From a checkpoint of a small image classifier.
Model: arch nf_resnet, norm none_scaled_ws.
Data: 195000 training examples, 23.0 epochs.
Rows from block 2 of a small image classifier, named by matrix and row number. Rows with one number belong to one channel. Each number is 200 + 40 x the weight over its row's rms, rounded and kept within 0 to 999. All counts start at 0.
After each channel's rows are labels from the 100 images, of 14848, where the channel reaches its highest value: "peak on" is the class under the peak. Only what is clearly more common there than usual is listed. The data: flat shapes of many kinds, plain or patterned, on busy backdrops. In brackets: how many of the 100, against the usual share in percent.
# convs0: first 3x3 conv, stride 2 (model.blocks.2.convs.0.weight, 80x48x3x3, standardized in use, each kernel summed), inputs 0-47
# convs1: second 3x3 conv (model.blocks.2.convs.1.weight, 80x80x3x3, standardized in use, transposed, each kernel summed), outputs 0-79

convs0.12,188,164,183,222,212,157,235,189,236,167,206,175,241,98,213,227,180,244,255,178,160,113,260,201,165,194,207,213,139,183,176,175,178,252,224,227,169,193,268,223,214,239,237,265,207,244,101,201
convs1.12,256,245,212,134,225,85,160,210,229,203,191,268,153,163,228,236,205,158,187,222,208,203,272,220,183,195,212,165,221,189,114,154,253,218,146,218,180,174,172,132,239,161,191,175,272,254,172,227,206,186,226,166,177,167,147,148,216,205,238,244,160,197,193,257,272,208,121,229,167,176,143,283,243,196,216,176,212,190,193,176
peak on: flower (26 vs 0.5)

convs0.13,141,251,188,233,245,170,146,183,217,230,142,235,225,150,164,233,223,168,185,155,211,268,194,241,241,149,233,288,261,162,258,225,159,225,153,219,149,141,194,190,197,191,230,227,178,206,122,206
convs1.13,254,160,211,103,114,202,189,198,213,176,202,223,157,237,281,192,163,145,207,214,137,161,179,258,134,121,163,183,193,215,221,194,223,251,161,199,179,164,208,236,190,172,221,284,295,249,248,241,178,189,239,224,207,229,272,204,158,228,171,232,185,200,200,155,176,153,252,180,241,225,200,236,205,200,164,194,113,172,156,186
peak on: frame (25 vs 0.6)

convs0.51,189,195,190,172,181,187,249,209,251,206,225,181,163,171,193,332,223,119,184,241,256,128,204,248,217,182,172,166,219,236,124,180,222,219,228,123,123,211,201,219,184,230,170,240,204,238,213,181
convs1.51,222,188,216,207,193,226,161,301,92,241,161,188,221,221,162,151,228,231,252,215,126,158,210,203,256,238,241,176,144,226,207,188,189,164,239,270,270,205,208,195,208,157,181,164,210,228,183,210,161,165,168,247,259,197,242,191,162,206,261,197,239,157,157,162,252,175,179,201,133,215,272,248,185,256,195,201,140,111,193,177
peak on: flower (29 vs 0.5)

convs0.69,217,221,233,170,146,211,245,258,179,223,219,263,155,171,241,286,219,229,235,195,214,115,264,115,215,177,171,173,261,199,151,174,189,215,219,211,168,101,186,208,195,204,171,228,209,134,216,200
convs1.69,158,175,215,213,169,174,185,110,242,176,155,191,201,200,278,242,237,269,212,197,282,265,217,271,216,212,137,158,175,210,215,188,225,191,223,200,190,184,161,243,197,210,193,192,219,218,212,200,288,179,220,98,187,224,207,218,223,133,197,222,227,287,128,172,183,190,288,211,209,172,212,164,233,260,223,139,216,145,207,134
peak on: ring (43 vs 0.8)

convs0.52,202,174,204,204,200,246,184,199,205,248,197,277,223,234,185,211,221,178,182,211,235,177,233,198,175,199,228,191,196,166,137,271,168,179,165,272,112,156,92,137,231,243,281,158,218,217,158,221
convs1.52,144,173,190,157,190,118,199,236,171,234,263,147,188,174,202,256,172,204,218,170,167,172,134,147,270,142,197,148,225,289,276,237,221,201,127,183,240,181,139,179,204,150,179,164,227,231,153,171,202,145,195,210,162,189,200,208,182,174,159,195,236,232,263,169,181,336,187,187,170,234,202,155,166,240,179,203,182,168,195,191
peak on: gear (25 vs 0.8)

convs0.20,189,225,196,226,167,83,246,190,209,170,198,192,199,207,257,204,226,175,193,161,204,229,197,179,163,152,234,142,273,212,162,266,219,130,189,256,151,114,220,242,257,209,257,196,170,243,218,201
convs1.20,147,233,230,238,211,242,135,200,179,240,215,213,194,162,204,245,226,171,182,203,211,98,200,164,237,191,136,254,118,188,215,228,201,179,130,148,209,220,124,241,199,184,228,209,199,244,241,199,142,241,220,147,281,193,231,174,234,196,217,177,93,207,250,184,220,297,227,250,232,185,235,200,217,220,163,250,162,156,254,189
peak on: flower (30 vs 0.5)

convs0.27,139,165,240,178,153,200,122,133,182,157,160,206,216,268,209,155,218,120,256,123,246,225,192,258,216,182,157,208,180,207,220,234,186,242,214,242,166,239,220,186,242,248,272,214,193,241,166,204
convs1.27,136,184,274,216,255,173,208,262,139,205,175,203,222,199,245,207,147,146,196,201,215,137,138,253,137,158,179,183,186,174,198,215,146,188,194,186,282,144,213,227,176,180,148,230,247,202,214,208,173,180,192,179,163,273,107,218,242,209,217,115,166,246,151,140,179,186,158,153,237,210,159,206,232,213,154,213,152,159,282,203
peak on: ring (32 vs 0.8)

convs0.16,235,234,211,192,169,174,231,176,252,130,234,241,227,175,225,191,172,224,179,194,236,203,214,162,272,118,216,156,278,237,269,157,160,204,218,289,199,136,121,191,205,180,187,184,219,210,143,169
convs1.16,147,155,213,204,111,151,182,132,138,185,128,206,258,254,198,201,156,222,194,207,200,261,207,207,228,204,157,158,206,191,224,186,187,191,237,200,176,152,189,266,162,225,216,203,211,163,169,181,162,153,208,222,226,271,146,208,273,179,207,148,165,268,176,155,208,141,275,229,269,167,169,130,218,229,209,146,182,144,283,186
peak on: ring (26 vs 0.8)

convs0.45,147,208,217,168,203,224,213,166,236,182,215,309,212,161,250,196,201,184,234,212,199,224,182,230,279,180,206,179,144,220,255,192,93,192,187,275,167,196,183,148,181,134,252,255,211,172,148,180
convs1.45,197,219,188,234,162,280,191,220,118,241,156,166,187,202,168,123,164,226,182,181,227,216,202,234,124,176,203,184,185,165,234,223,182,169,237,181,132,234,178,234,146,195,141,220,246,154,226,232,206,171,184,208,131,256,163,225,227,234,215,123,210,243,150,233,186,174,262,137,253,211,274,202,258,255,180,146,171,106,197,176
peak on: ring (28 vs 0.8)

convs0.4,101,168,123,155,219,306,144,183,224,177,181,207,178,158,176,211,220,224,211,253,156,195,142,169,230,254,143,201,206,192,192,207,203,243,226,267,207,222,251,191,160,196,227,207,184,245,187,276
convs1.4,154,282,245,233,150,136,196,136,193,202,308,168,231,177,250,247,200,200,231,178,207,209,126,184,243,258,270,205,194,207,200,192,249,176,193,210,204,195,193,178,192,201,158,246,149,141,201,169,196,179,231,154,313,147,244,210,144,172,194,199,184,181,267,230,195,297,169,233,191,179,175,206,251,148,219,155,220,212,179,158
peak on: ring (29 vs 0.8); gear (28 vs 0.8)

convs0.41,194,209,242,270,177,249,157,165,214,235,204,157,157,193,231,246,197,126,241,91,259,144,145,201,145,240,168,259,260,208,241,198,208,198,211,208,150,165,157,161,247,206,236,203,236,206,176,208
convs1.41,238,223,229,119,185,252,228,132,212,144,151,271,167,229,209,163,171,176,193,231,245,196,204,267,200,110,147,171,121,257,178,204,203,220,200,141,184,206,162,200,210,161,234,266,233,275,211,230,213,145,206,140,181,193,162,164,311,227,213,248,154,217,167,184,185,223,212,236,221,171,206,118,241,184,159,217,202,222,182,227
peak on: gear (42 vs 0.8)